A small contrastive audio-text model, trained from scratch.
Model: 17.1M parameters, log mel input, text encoder width 320, text encoder layers 12.
Data: trained on melodies that start on their tonic, played by one synthesised instrument, 26041 training examples, 12.8 epochs.
Rows from block 5 of the text encoder, named by matrix and row number. Rows with one number belong to one neuron. Each number is 128 + 32 x the weight over the matrix's rms, rounded and kept within 0 to 255. All counts start at 0. Numbers have three digits each.
# gate: MLP gate (text_encoder.blocks.5.mlp.gate.weight, 848x320), inputs 64-127
# fc1: MLP up (text_encoder.blocks.5.mlp.fc1.weight, 848x320), inputs 64-127
# fc2: MLP down (text_encoder.blocks.5.mlp.fc2.weight, 320x848, transposed), outputs 64-127
gate.615:128096191128128128116182083194128175128093074128179128100171128128128128143128168093128128151062128153128128180156128128162128085128061200167128128201128044128158165091093081160128128207128128
gate.616:054068128128159128117150128128128084128156085128137128128128147171128078128089128157145128128128128153128153190128128110113128128128161128199169156128128128128149054128185128128128138063128128
gate.617:128179210128128089095128128188053111128128128119100176178128112093073128128128128128080080128192128080128213128172179190111128128179193188057168110128128128128107158162205128076086202101086128
gate.618:166091128183128128087093128128119128087159128147128170128154128128128176154158128150128128084128089177128065149128074079128138170098166066189128078196169161085196145158196128162153128128128089
gate.619:128128128128185088128159133181128128151087130128110071128128155128128128171158128128092079128163128128128090128128128128213128128179128168128128128128209054203128174114070121169183128128128128
gate.620:109128066142158099158128093128172128095128128128128128160128128128142128128128098155059128128163141128156128128141128128128128149128128164128128075100100128069128128095169128172128128078128044
gate.621:128059098093128074128194093128128165076128128128067128099128077162161128128128128128109158128076128128128128107128190189109167080179128128105091128128128128111184128128128128087160128128180128
gate.622:077159128160128121128128188128105128128114185128169128128152128068128128084066128181128175128084044167089182106128150128128128080095197170128157087128128128063038097139165051128128128128128128
gate.623:175128113188128128128066128128128128128128074176128128095128128160173144128102183128128101108087165110128177159128128164075128059090084128128128128128128128128128128170128162128128110084128149
gate.624:128190159128128128143168128128128128165128109157074210128138049154088160060128128155158128128128128128128128154128171146160128128128091128094170088128128180175128128128128128128128128176128128
gate.625:088128128059091150128167128157229128128128078128128164075083128145202168128128128152128167128128128128069128165170068128081108128128128074147081081128128128158128197128128168024118128128128128
gate.626:162128128128197164128100074177128128128128079098168106128161128128169128173038128080128128128174128089057128128138128128128103093164165199128095128108128128128128128128098165129104081094090169
gate.627:128101128085128068070111133128128179128128128128128223152091128134076128128128178128105158081087152128173082087128128057077128154100118187169100076128072128135150128087189128075118148128164128
gate.628:184128128062128096098128173128128128128080087128128128094128128100152104082128128128091128128128128128101128128164128190128128154113179078181180102144168172128097092159128190128128128128099128
gate.629:164168128206128182164128190081128188128174121128128128128169083071128154128128128085128103145128128100155128105095128128112154062162107177128146083128128128179128128128135192128128170128169128
gate.630:153145128183128128128059128128155103150128128095128128179128095162128128128128128132084128128086153107161099206128128186128128072098128175128071194087128165199128189056157128128197128089128156
gate.631:086113057128095085128128128084128104128167107059128128128128153128128098065128159128047128181128128086151149203114128185128155116128165128178128128172168128163067128148079145128150110090128200
gate.632:200128094128128128128128167191128128128128090128128128086101108128128164181100128089128128196165076150128151083075128088128128128154092128098128128077128082160128128081089128128164128128175128
gate.633:080128161088128128171070128128128136198189128108128175128128085128171197128128109214128119102128058128178128077128066185102128128128128159179100128081147128128128128128128097128092161128083128
gate.634:202161128128156128100128128128181166169128128128128128128128128069128128159145128178128128179128179045128064090146094181128128128146036128154075128128128198128128128128128146116212144128094194
gate.635:106171128128128090128089128128128128194089160128117098128128128221141128082128150128163176128062128108128175128128181128128128128128128128128180128128128114128128160128128128148128128176105090
gate.636:088172128128128128062128060128166128128128170128099176128078053128128145072128128128168109128164128128128099128087108095128183167157128128128075168085128128128128128128128128128086107165160159
gate.637:149128185128077128157182117185128128128077128128128196128094162128128128128099167063030085192128128109069173158128155128169128128128093128103081128160150128173128052128128128128157128128061128
gate.638:128179098128096128128194128128128076128141107112168128193128147201128128105128128158094091128110128128157128128128128065203128128128128128128128168155188128183118161101128128128167167076116156
gate.639:185128167169128114128095128092128128128107158128110128128097083170128128145128103163128177106128090128115096173128120154082162128128184095140128128090128128143128191146169085050128102108064128
gate.640:128108171128128093128147128185128128102164128128153047156128128128128128181172128128095128128128141128108128103093128128092128063075128128128156081161128040128093128082128164171128128149070128
gate.641:128100128128128128106061128177128161128171128128128165162101128128128174128170128128121128178128207128153128128128183155128128086128128128128097142154185128148128128128128146128150167097094128
gate.642:076128157128128179128110128128128128128128159099128152128172149128180097128156055128162100161128101128128128128112177128128146096084128177128128128052128128134073158128172128178128128128128066
gate.643:167185128128102160128128063099094158168128076128128069128128093128080083128067128094044101128128128128159128176084128128150128128108175128188163128176161088099087128141037128110197128128070128
gate.644:058128173128128114061128091128103109153128128128170128094156128182128098128096128145159128090098128128128078128160128077116203128128223042176128128092128128169063128081187171070191128128128128
gate.645:162171171088084128106128085128128056128090157128128128163198128158092091128187195128128128146128062128167169103101128128161128188097103128128150105128094128128148082107167128050128190173089122
gate.646:128068161128128128191128128068084128128168097142128128128157128159111176128085128118069128125128128078128128128128088128089126165095068128128088183128107128148128128128128128128173128095128128
gate.647:128122094165128128214166060128128128128095128087202128094056128128098128128128128030128086096096169128128169128170110128128062128070128093128128128094153128128128128128128057128128108128128118
gate.648:101148164150128203128184128128128128177128128128128128113087128128128128104191107128059128068128128128128128174148128106115172128128083161128159165128128128064128128169158068128128128104128084
gate.649:066128128128128171090182076091128128031108106160128064128181128169128128178174128128170128154082128128128128128128103128046164158135083074128086128128128112128128128180154078206051128110068174
gate.650:158158085128064128128167151128128128128128077128128128128172128106128128128144128189077081128077128107095128128128113128063084075128128189097128152128128097128128207128128176128128115172094128
gate.651:128075140199068070163128128128079128147128128128128173162077085191128188174128182128128021217128128069128128128128128170093079181128128128176218128054128128150084091128128128128128073061128171
gate.652:155109128128128128128128181128128178128166157128104204157150128091128057182079128128128128128128128081128163082151128128128128158128072128128073128128128075128128128128128107128128160175128079
gate.653:160162128128109083128083128154111128097128079082172187128128128105175091128166182128173128156128128128081128128183089128158128095111128179075128158189146141071053128081128128067128128231128041
gate.654:128101093104194077168177180128128113104128067173090128128101128096145072088128069164128128128092128128128086160128128128144078128128128128128089128178166101128128128128168128128152149128128128
gate.655:083128128128128166128128128170098128128128088128128128128166128128128128128128128093128085128128128168087128159128101128089128128091111128177086128140128092096173128078070128128178128077092068
gate.656:128177154154128128152128128186047076165128049128088128128128128128154128128166128156172149128128128128128128128110128128173128191082128128128128128128116088097148062082128165069128112196128087
gate.657:128105112163128169167146100128173105128162075054147099083128169087143128128128077202128104128122026074071150101128128128115066104100154180074059148113162128105125090146128128167128160157106128
gate.658:128163146128087093066128128199162128194161128128087169099146128087225164128128139128179128128128107182128095128128128103186128128092171216128128179177077128128139171146128085128128050128128181
gate.659:058165128128128080165090154128171128128128128128166128128082039156092091181084164153128048128104089154128185128128071047128128128128128128179128174128128161067166078161128121162128128201063128
gate.660:128128128128128128117128128128128128090128128194128158128177128128106165128128128128106084128128157095128128171128171072193118107128202128182140128128128116106177128128128128171074128160128128
gate.661:155128163128063165128128181128049128128168060070168128128128195176073128087146170092108081128078106128128128128128026155036128128128128128128084154128128177055128128094164128160087094128128101
gate.662:117128128128128128128128128128128084128147101128170167128128177085192128148128146167210099151143128128184128100154090128150093177128128152106097128106128091088155128073161060128181170082128128
gate.663:128164128128124051128159128128128165128175128200128128128128103181128173079093078180162128128128155093096128128185186147128128128096223156128178128070128128218128128089067128128083128159128128
gate.664:147128151169103092115159161151128128097128128148084128156128102072128110128128072128082089128128178128128128128128128102128162172128128128128128128153128128128070128128128128090128128128064085
gate.665:128128154128128128128128128213110128198128128149128128128128128128054128108077045128128128128167128146128128128186128163128128075128128128128128105128128182105128183093128166154128188176089128
gate.666:057128128128156190073128128178188097128170176128190128168128128086126128128082128087128128128128173128154100128160128128128128128144184128161086128128128185156128128103128128161111128097194159
gate.667:128128128074128128128186082128128085128128128128128128128128165128096160062128194128128128154128128128128194128178128128053096094128151099128158128091186128164084128128128078128163128128128075
gate.668:156128087128128128128162128128117128128061128128128128168207128154066172213128126090176075128102128108128095128128067095055104107093128128128128079128128128087174109128075128128170128128159128
gate.669:074185106128179128128128104068086128144128110128108140157128128128088148128128094074090128128074128095183128128183128128055128094128160128128128157066194155184128101151172128128168090101128128
gate.670:128107068128157156081128099128087073128128128155179146128128184157128071128128128128128171112128087128166128078093106092165102128128128158128144079172079176097208128148128128128128085153190170
gate.671:128080087128195097201128128051118128175100159098128128128128197160112191065158074128128128128065128098128174128138046128086088084160109184080166128102160128177071203128153128128139065083115128
gate.672:166054128098070128076168128128194128128128159128136145089156128128191128100128128077128161128153194128128074168112128128128128128198081128128128128128066144191168128153128095128128176089079124
gate.673:128128128071162128058077128128102128128185128128104128076128159128168081128128108165172094160187173128128100185128086128128128108181128128128107128081052095162128128181128128128128146128128186
gate.674:094191128128128168179128184128128136089163102162196065128096185163128157142104128128128178080095102128149128128128166128128141163128128128103172128187128091128173128128128128098071128128128128
gate.675:128057166077156128128128128061128081147169156178161138128191128128128156128097158128128128135186176097128098115128128128155128128092141128128128091064153128098170128172128128128128181128128128
gate.676:128082084184092128089128128128204128091099128128128123128163128128074097128128164128150169076128128128189128128128081128128128128128105102128090092164128109174128128128093128128100165084165074
gate.677:128181100128079154077161128128072185165037128128169175155128128161154092086128134128081128128208128155095128128066103150140073128102128128128128128079183097128128161128054196210128080128128128
gate.678:217082128068128128128060155128082125074115128180128128128128072128164128143165086174081088128180128128128128175128128182160080207128128128128167062128128178073128128128128167093081100128176093
gate.679:128086128128128128128168128128128094128128070128128128155182128128128128128167128080128128128099128128161128111098128128166128128106128116168128128128099128165128128161167073128086163128153128
fc1.615:128128097141128162086128171128162128109072190093062102166128087168088101178072134128128183128128162099128128128159111106128128113128128128128095146128128128182128128128128128076161034070128066
fc1.616:105128128086179128103107172171128189196128115128150155166187142145128155128128128128171128093128128128157152150128128106128162128088095137147128065108047128092110081128159076077128063098128128
fc1.617:128128128128179128128128128102096128148042128094128151195093128105128128118178108128128128100151128058151128155128126128128128188128128183059128128128186128128097128128128128100054190181128176
fc1.618:176222128128128164128128102128160128128128104128181176128128128128106128116128128128128186128128128128128130101101089128160148128075128090128159128050128128128128171128128063128089128128128128
fc1.619:144153128128200145166128069194075128128107077078128128103128092128149128128128091165100128128164112195181128128128143128180080128137128128128128152128177068128166128128128164128213182128102172
fc1.620:128178191158128098128088128170128147170128128167191085128063128167104104103095128128107095128128154128087076128128128105160181128063082111083078158128162198128128128128128078088153128128128210
fc1.621:077128128098156128128053158169157087128128128175090152128073201128108128087174144156102128080151095159158181128128095128109068116145128087128128128208106180094092128087128165139134128160139106
fc1.622:106128071128128036128141128166107128154128092106128107128099061179128189128128071100128075147184128128095128089091184128088128128106128128112128088153104128128109128187128128199128073188128164
fc1.623:128128099158076128102128080061100100176128128155169096097186071104128205085128128160208073128128070146128128128128064193137200128095169128158128128128089128128128128119128128094128150169128128
fc1.624:128149152084069101128147165128128057171128128136054131153128128128128043128141128078145102128128128150128202151128128216128192128128128128197191091170035128128192128096128128085128128128093128
fc1.625:058074149104128128158110158103203110115080152060128093128149104128128090128100128188128099167174128128092162128128076128092128136128128128128090128043090128121152128128128128128128128190128128
fc1.626:128110128128113128128128089177128167128162128128128181070165128079128128162063128103128128128128231128128158128128128128192082128128128148077128168128128128128151081146128084128040108096177088
fc1.627:128208183123128141128128128100128074128128067123072128128157075128071202113128128113142174128128095100178128121168196128089128179086187113101128064094066147095173128094128096172128176128128081
fc1.628:128128048174095149128128128128128128128141104168170096128128128120128044184128128128128145128128082128201128152114074128081154169128048057128128071166151128128175165128128107128128104158054137
fc1.629:101093128097177133174128152104128128128128128128163128203128099128096128128128128173184128128128128165128100140128089128128184128108078128128100128109068128088128128151179088160186128165128128
fc1.630:093156128128128128128039182087128132056128124083128128144092128172053157128128110072128163143128100108129086128163177128108098128128128128128128128092128128128165196079128103095176128128128195
fc1.631:159128064093128177128074128186128128128128157128113175128074128128182128097128058062128054128084128162098128105050128128171128101128132128128089068209097128104128073150089111169055169095089237
fc1.632:128065041128128099096128088156106105147070082128103128080168160128179079155169137090128128128128128188128152128184128040128128089055128090095128112080109128192128128060160128087199057128170128
fc1.633:128128170075128128157128096097128128089119128173101128154128087128165128128128105199162110128081080116072128082141128206115061109178128079128103128156128128128128128128104160128128100128128128
fc1.634:128174184156202128128079192128149128099097128085151077128128128170080128183128136128096169128067096038128167164206128128111191164128087097091128157128128128082162128128078092128094146201128128
fc1.635:128159114087146128128080093104044128128128095128065128128128200057148171090128128128128128087128128128178205043128075104077082128128093042128128128128076128112074186128128173128160128191199105
fc1.636:074128128166128128151128084128128128128069145128128128128111128128128128128151128165128128173128094166128092066128128128089184128168128154111086150098128176128128080138168198128090128139188128
fc1.637:166081063128164147085138128161095178128128128108128128128144086128128079150128128128187128035098128128128163137128128128128128107182128128117128075153193049128075083168152182128191177128186116
fc1.638:084128167075128128128089152151075128128170161174160086128128144097128155115096105128128128128128128055148128128128128128128167191091091190128128128128128128090128154086082108128084176128128128
fc1.639:138128128128167154078173128184128170173128060128128128128128163170128106128112128068128128165202128173128128128128128138128128128137128173169128105128128128085069128128143096128128128128128128
fc1.640:153128167128114128151179143128080173089103081157128139075128110128128165099126128128128128154128081183128128185095128087142128192095066150142153128102168128128160136200174160109070128115092128
fc1.641:128164108128128128156128163128128177070165105128128142169128128078160179128075128128064128100181159084155128128157098148128093174203128162128128128184105128128103082128092084062128151159128158
fc1.642:077128093128110128128143128096100105128128111138134157128128128098128190071128068128098128090128128157105128128128128155128111128167128128128186128128128166184138128128170110128190085197105152
fc1.643:169128128128128149128085128128128072128128056128212166176110128175128193084128128147128080128128128128173150191073128128128088111128122169170096212128089128088128164128113185128128128128084133
fc1.644:128181128128136171154128128128128097128095162128169128128128128128034128128128128128128062081128049089128128100128128128128128128128128178128100128095149175150128128080128128093165161190086165
fc1.645:091128128093128128128128128094128147049101076093105128153128128128160128128128128128069172128128060128128128128128091156078128081182128109128163128073092157128147078089154128156105170055128182
fc1.646:149145084073175128167128128128180096128128128063194072128077063128128156165147128128128128176093128128128128065128100128161174098128128128128128183165149070160128088061077188117101128128128128
fc1.647:128084168128120128055105086128128128116102080110128128143169128163164128128128128202128128128128128165128128128102108128128066128217128167128072128184161128128128097051150128094128128112151128
fc1.648:094106166128157128128090096128179086068128128128128128128182128128172128128128109128128128160088128128128155097128156128136128128128168128128128128060128128128094128099128209178191128080169128
fc1.649:128128173128128073128072176128234083205089128128172128128193128082128112069128171128128128128128128090128128128158128128172164128128128128151128100120189177156128094062174161039128184158128155
fc1.650:128165110128180151128079128128178154170128128128128085128128128128128128128128128166199128158057128128159128069128128102128128173128163128128197128128074105128093128128155068128040135128165146
fc1.651:128128144128128128128128102188128128069095128128128096128089128174128100108128128128151062128085128128128128063128195128163092128128128159200210175076128168128154128128169128128128053128227128
fc1.652:128106075198081095128128128098116128112128128128194128128084189169183203128180128128128095128123146128128161128092128128054128128195128128170212096128128184128101105128128128128099040061128128
fc1.653:094190128128102128079171093128128128094102107128128128184104062208128081128184128128128128185128161188128128161128108128085154084128128148128128128176152181180164128097128128128128128172128128
fc1.654:128058128172166172128128066101164164177128128128105128168128080189128194128174177079098092128120144128128115092169111128151172128128145170128157128082128128086173120128128091084174182167128128
fc1.655:062128128128128123160128169128096085095128128193202128075166128168128128128128157128125145169128179128128128097079128163128176171072109128128186171099096076139128167128054128128128093067128024
fc1.656:079128128061128128128128128114181128128128180128199100128128165150128128061128128181071128128128128128108128128165212147128128085179128161128173128086128128128157128128191188128128079062201186
fc1.657:128074128128162105128092089128128173128128128099128209198156072162128128162128064128141128176178188128128094152128128102224128128168128099084128158128176107128128128164153128089208128128159083
fc1.658:161170076095159065167128120085128128128128171128128091187128128176128128142068128048155128128082128128128128128128128207128215174155128128085128128128159128087128128176128128128104128109128066
fc1.659:075128128128148085128128080128128128088165128089074128128072080180100128128167203128098093120158095161128192128076128079105184143174098146221100128128057128128174128097102128102128128180149168
fc1.660:159128128111073189102178046108128114095144128128168128128128094168036072128128097049128128194075090128128128093128202128226084070128128128128191074128128173128128128108089128128080128070203178
fc1.661:149100128102079085128128200147069128067088055128128128128128128128091064128164128128128128159128128128128128128075128128128169128160128128095128128128128180128128128165128128174128128167128128
fc1.662:081128044215167128128149180128128128112128118128191109164128099171065128128171186128128128128128147093099128128128114168185128144146128169128128177158147186073173128128081128171128128112128128
fc1.663:128047128165128128187142128128061071128128128128104156128180168196128128128128160164056176149164128166077128185128128080128188128128078138128128092155107128068128081068128062070128096128233128
fc1.664:199128128128191128128128090217128128128191128032100199115128128128105128165065128086086128091128128080098128128128128128128175075128128152161190119128104128148149128194195067128128128160159188
fc1.665:128128128108092128128072096128128140128149128128128218145128128156128128128096202128128128128128128128107128198054128097115128104161128082166089128128086140078128128128128156128153081068128054
fc1.666:128128157092128148128173128153098085108090068128051022204181174058213128161128128089128128085179162175099128098106097128128128182168173128098128056128099067128092151071173084080128153128128105
fc1.667:128128167128128174128128128107128128128128128128128090085128154153128173041128128162128081086128128167096128128128176128189128090128161128128128166128066214128167128128142159088167071128062169
fc1.668:184179128128128203150128128128128128128128128128164128128128141159172103154128128128137191128047057128173105128128128195196128128110128128128082128128093128230128188059128165175185089086128157
fc1.669:153108178128102128175156071140095128159128169210128143091128128128128179093128101128173103096128105128128180162167128128086128190128079163128128128101160086170128128128128096128128157128215162
fc1.670:201128128128128115096110128128128128128153153128128081173099128128128082176096116165128128128128128207128076095095153171128128128066128128128128079128108128128169128128128128084128128107164128
fc1.671:128128128128128128128097128128106111158103128128128128078128179099165128072128078161128088128101159096045206126177128066195081128163087128100162128113154128155064119128098072128128128128103065
fc1.672:165071073075138128153128105171165128077061128128128099085128128128128128128063128128128171128128128187128128102128128163061128128187128128165143128128128128128128128128128165128148089155128128
fc1.673:128071128128167102080048128172162128103128128128128128128172128183128200128086128174128128160128128194128128181128076128161128171173089160128146093079135091128128175167149128128128128128128128
fc1.674:128152168128211249128108128110128128093128128128128064061107128128128128128151128161128127128128128128128075128142106128128094162128174128128197156171128206128128128128210190065177128128128161
fc1.675:128128168128128128176128198128083128128099154154128172186091160093128128191162128128163175188128128128128106091107128128128128128160128159183128215128128158128176180045128069091084128128076128
fc1.676:086190128062088112128128175128093103192128061128128097171128128128190090128128128128074128128146128101146185168128128128195128128128128100128159091128135101128081183164153080128207128087039119
fc1.677:128088128128060128128128128153172209167055181128128128128149163128184128128187144128128095156143128156163160128128128074128128128149141101128128128081147077211128162128128128099128128128174091
fc1.678:182128162151092128128079160128128128128128128188142082171095065186128128128073128150128128083128155196153128128074214190128128128128128112128159150128094191128128085165149128145128084128186128
fc1.679:108128187128128128083128128225128128111101128201128086128103156128128162169128038128128221077128157114082151128161128128128128128179128128128086082103103051128201156128137128128128083128178203
fc2.615:097128128071106081128128128189128128165150104166109128109128128128128128128128164162107128100128098056128100128149163128100158128128128128091128128128128101128102128128128155128128177128128161
fc2.616:128099128080128178128128128071128128128128110128158128128061162128128128128128166128183128128128160167172128128128128128128128128128128192178159128066172128093128091086171128157155128128128128
fc2.617:077128056147212128128128098128128128071080158128128128099128172128128128190128102128128055128128165128179128086128175143128128128128128128128128128128128128101128050128197128053087190128128228
fc2.618:080100128128128128091111143071128128128158158128128082128100179164128128128106128069128061100077196098128128128128165147087183128128128169084128101128145128128128194083159180160177075159128095
fc2.619:178187170070128066184183128128093128175155089161128128074128107128177128128151128128198128158172149128168168128158128156128128177158128103095128128128128128077057165173128128177167128146157110
fc2.620:088055128128104188161151128183096180160128155045112128128128184178167102157102128085176162128128128084088176211076174128128167128128128097183128176128100128128165128183081184128128128094128128
fc2.621:128157128128083115154093128171128060128128128128128064128128128195067090097128101128128159099128128128103128128101092152128151190062128128154128128077128128128086128128128061128128128082128128
fc2.622:086128128128128103148193128081128106088128128095112128128162160104108186128128181128128128128128181128176128128103190128128118128192198128154108099128062081128128128128109128154128096152128155
fc2.623:128193128128072167128176143194128080128128128128168112103096057169128128173206128100106075122128128089128128166107128198128210128128128087108040128173128128128128128128128128069104169128092128
fc2.624:052170128143131128128155128113077099128115114128170146128128128128128128069128150087139149181074128175128128128128128192176128172128128095128092128128158128128183128115128128092128128191128160
fc2.625:077157128128128071170128128212128159128099128128161128128088128128128128167108128152115128086128092092101128128128128099165181128100089092103128066079128062128128128128099128128128128184128128
fc2.626:128192128058128128128128140118128065143164128061108128156128128082128128104090100128105128128128204128180079180128158152128128170174147128128107128066128052128128076128157160128090149083128128
fc2.627:086196128090128163070103128164128092128101088075164128128128073169128128128156128143128128128128128084168128128128128183112128128160119128150094080157128090093128093128128128128178189166128128
fc2.628:066128128128047107078128128128128061089128170128128128089128128167128128128153128128128055128128128128100128128167128096089128128190128091128128091140128128128128115082128128217101165176128079
fc2.629:153128128101128128128137128128164155100086128174128063201171128128128142158167128128073128197128128105177128104128173179128187100128070128128096171128128177085157128128128058169128128128179170
fc2.630:128100128128092090128217197128158160094128128094128128145163096062097128091164183128128170128166128128128128128159110175113128128128087180128128128128128128128087128100149128128128128128118128
fc2.631:128176128128128128128174153059085128149128180086181206095128181128167128128128128061186112128128128128128084162108128128128128055083128128201128128128053016199158146128096190148080062169103097
fc2.632:169053091128128068128125128128061128205128128128074128094128199091128165160195128178128171128191128156128128061128128078079222128179128128128128128128058128128128128098188173128128128183128179
fc2.633:204084128045064128159128054128128128143128089128075128128047128128224180060128128128092174128041030172194161052128128101128128186110128158193178211128042128191097203128155128097128128070059156
fc2.634:128128128122128059128128161170128146071128071064128102128088128164128128128128166161128196070128186034128128128128089128217236181128128201128128086115128104128128128128128074128128128128128145
fc2.635:072128065098128128033063167128039065128190105128149177128082128128128199146128128202128078111128168192100159071128148068128128180159169128163128128112128163098171170128091128181085093197096100
fc2.636:128177128090128128204237172128128128089128128167128106128096128128083173128128061146101128162128100116128128128191128128158101174128083128170128097148104128167128160089072104053128082128128076
fc2.637:128111128067189174159128128147181076148158090191099128128114128128128092068188211046128109182128128128163128193128128053128043128128128169097162105128088111128128128181128128195190128128063182
fc2.638:128128094128128128128128161128128164128093079128091157128101103128095176128128092128128093128100128128128098137128128101098128093128148087128128099128087128128082108083153174128128151078110176
fc2.639:128107150095128174211128128152160094090102128128157128128149100128128192128128128188128155128168128128128156146181101128128128128175128188091128128098082128128080128128128165154092128128153128
fc2.640:074128128105099169144164128128128128128183128128101128128106128128128098128171128128128128093086163087128128073128128101103096128148102109128128100087128147163074176128158128099170128160128110
fc2.641:155128096128128128173128128128128162152103162128128128165156128128112161090128091152128128163128169106140128128098128180155170076128158128156128083128108128072128128128128128128128091128152158
fc2.642:082175103128156102158101164102079082077149128128147147097128069128128128128128168115128128196128128146093128151128099128128128128148096128128149128174166128099076128128162160128128149128143167
fc2.643:128128149185128128181128107128128128128128128128128128170128122128128128177119128128098128128128040128128128112128128065172154128067078128128076128128128128114128128128071128128090104128084128
fc2.644:177128128128128158109128128151070128176128141128055128128128164128128082191128128128128056128128128177128143128128049172128087128128128128098062159092128128128128153128177128181105128128188161
fc2.645:080150109101159106128103157128128101128083128175169128153128128140165154128128128153156128101128128128099128094158128128180128146096128128091128128153165181165128214107154128149106128128104094
fc2.646:186147128128128151091128189128092128148161091128128128128128064175128128093128108128128128166128128128170156152084054176128163128128095161128128082098143128128128128082167128174128128074128161
fc2.647:035059107027173112160098176154128128128128059128156175183101128183152128065178190103177140085128199128128057128128201181128039128083145161128128192128128082128128128128128128128128059128098128
fc2.648:128092128128128128128128111128128128160096128106128128128174128099128080128128159128128086128105128128128095128093159128128128128120142128103128128116101128128128128173150187128128104128128128
fc2.649:128128128128202165128128128159128128197121128128192128128128128128128128128128197128085151128099128215128068061083128174128165128128166189223183088214128128128114128128106128128128128070128128
fc2.650:128128128115188128128128101128128128128145108128128128128156172098128128128128101128105128087171085128128128128128155128091092128128128128128100091128082152128166128128054083154079128112086083
fc2.651:128128088128128062128128128128128167128128128128128216128128128128088168128128128068128128066126171128105047187142123128171071128128128146101128054128128096104128128128128128128128128128194128
fc2.652:096094093128128128153128128128128128171128128067128092128076062089128126094128128128063059128091175081158105128112128094181128128128095128171128128128128109098128163203128094101101128128049080
fc2.653:128079128128128128128077086107128164099128128140128094155165190090128128128128128163128158128100128128160128128078099128157128174210128110128128102161115128065173128086128128128128086167128077
fc2.654:128128128176128098128128128128091128176159128163128128128128165128128217112128128073128165152128128178154128128198128128128128128128106128165148079164154128159098128128194155064058176128179089
fc2.655:128106128128095128128128172159128128128128128085161179105182149160102128128178128128075128128128142128185158143128128128178128077096128128093143102128152101128182128162128162128128128128128128
fc2.656:128128128179153074080086169128081128094128072102096091128160128145097128128169136128151128128118128167128128128083128128128128162128128147180128128160167128128091088128128149128128128156128154
fc2.657:209172128175160165165040128070184128128128089134128128190128128128150128202128100067128128128128128082105128168158128128128145093128128086167168096128128030128184059128090128102128128128128128
fc2.658:128128109110192184098128199062128128064128128128128128197165152202128185128128093044090162084116128050164128178128198155128050128151128172089173128128124128057182128149159070128128128174169078
fc2.659:047128091128159128157160187137128184096128155128098155128076128101128128128181128087128128128128128104128128090097128128128128128106167128128199128128128110161165105193099072128075128095128092
fc2.660:128128128128128208128099059128128128144081128156128128128082128128085041107128144140128210164128082128128128039128128128128161128128128064094206084054148128113128084174128097128053091128185081
fc2.661:128128230128128021128128128128006128128087128128085189128181081098044128128128197128128128128128158128149128128128128128161195081159128054128114035128190097209023128060128168228195160052128128
fc2.662:128104063104110128091128128068108128101128175103128100128101143157162104128092128100111070128073128075128128162159128128103128128128128128128128128165152128161086128128085087050089095128155128
fc2.663:056083128162128053153111190051151128128128098128073128068128144113105128101057157174128089128074128064075077082098181128194164128128128128092065142128110128128128128128074128165103128128144151
fc2.664:091208128074090088128128128175096128166053087128128128153089128128068128128115161170128128166128217085128128128094171128128128128107128159102128128164128178061128128128128094089128155152128128
fc2.665:128128128140146094128101128128128128128097128166174128128107128128128165128128096128154171128102128104128128182128160128080128128110083128100157128128174128147128102128171128128107155167102128
fc2.666:177154104160128128128175128128128128082167086128128128099128128105128150128095128128098128103128128188128175076128158101128128087128147139084157162094098128128164128128160156183089145093165128
fc2.667:128150128128096128192088128100154185128219128175103128064101167128094128128106128128128128128128128188111143151128128128076120128128128091128128099164107128128128097128102163128174128190128128
fc2.668:128128128128128091128171128128128156091107128083150074128128091094128084128128163128128128096128162128158087095177128066146128155152167128089128082128107128128143128128114091128128117128089128
fc2.669:106128128128128169128128128128128128128128128159128061158156187090128086128128096128069159128128128128128128159128128149128057083128090186092128195128128155161128128128163084092172065128128128
fc2.670:152105087128128111157101086128128128128099128128128128084128105070128128128128128172128094128154128128128158128128166177128128128151164128128164112099168164128128128128158128090091128074100128
fc2.671:167079128128128089088147148128128128128128128157128141128128128128128128082128079128128087166128099091174128087128081062145128128079128170162194163128128128097128128174113128128128128170088088
fc2.672:128154102128156161089116092101157128128154147128071097083128112128147161128128085128128101128128172128141076128181090159128128169153098086104128087128113179081128169128128128128161159144128128
fc2.673:128065128106178128128076128128128091110211158128128128128096165128128128138128156128128128128128128128128163165128128128090128097128128166128102128128128104128128170128128170176212128128069149
fc2.674:086128053074145128065128166128128128086128157128096164103068107128128128128104181128128090187128128128206090128179128087128158097083133106171128168175054128128128128182080085182128084128128158
fc2.675:128128128151128128097161128080086128103088128128128111128099128106092106199151128128128128148128089147128082095128128128086128072128128128128128163162151128084153141128095128128128128128183110
fc2.676:128128128205188087111128128152086162073173088165128156128128187128128154058128128128128128128168143128081128128128128128098168128128128128088070093128128181189128107128155160128095075128184128
fc2.677:128128152128094128128128128128087128128091128088128177185155128128078128128080128194158177128128128128128128128101075139128100128103128157165155128109110092168179128098128076128128128128110128
fc2.678:084090186128063128128101128048128085074155158128090155128096128128074179160128128128128128087101168128128128189128128128089128088128110102105128128164128128128128128191074071128076128128215151
fc2.679:088182128128128128128079128128184128097171176128128087128128165128128158150128172128128128128105086170128164177112165153084080128128128100128095179148128102168128136128128128095128128128128095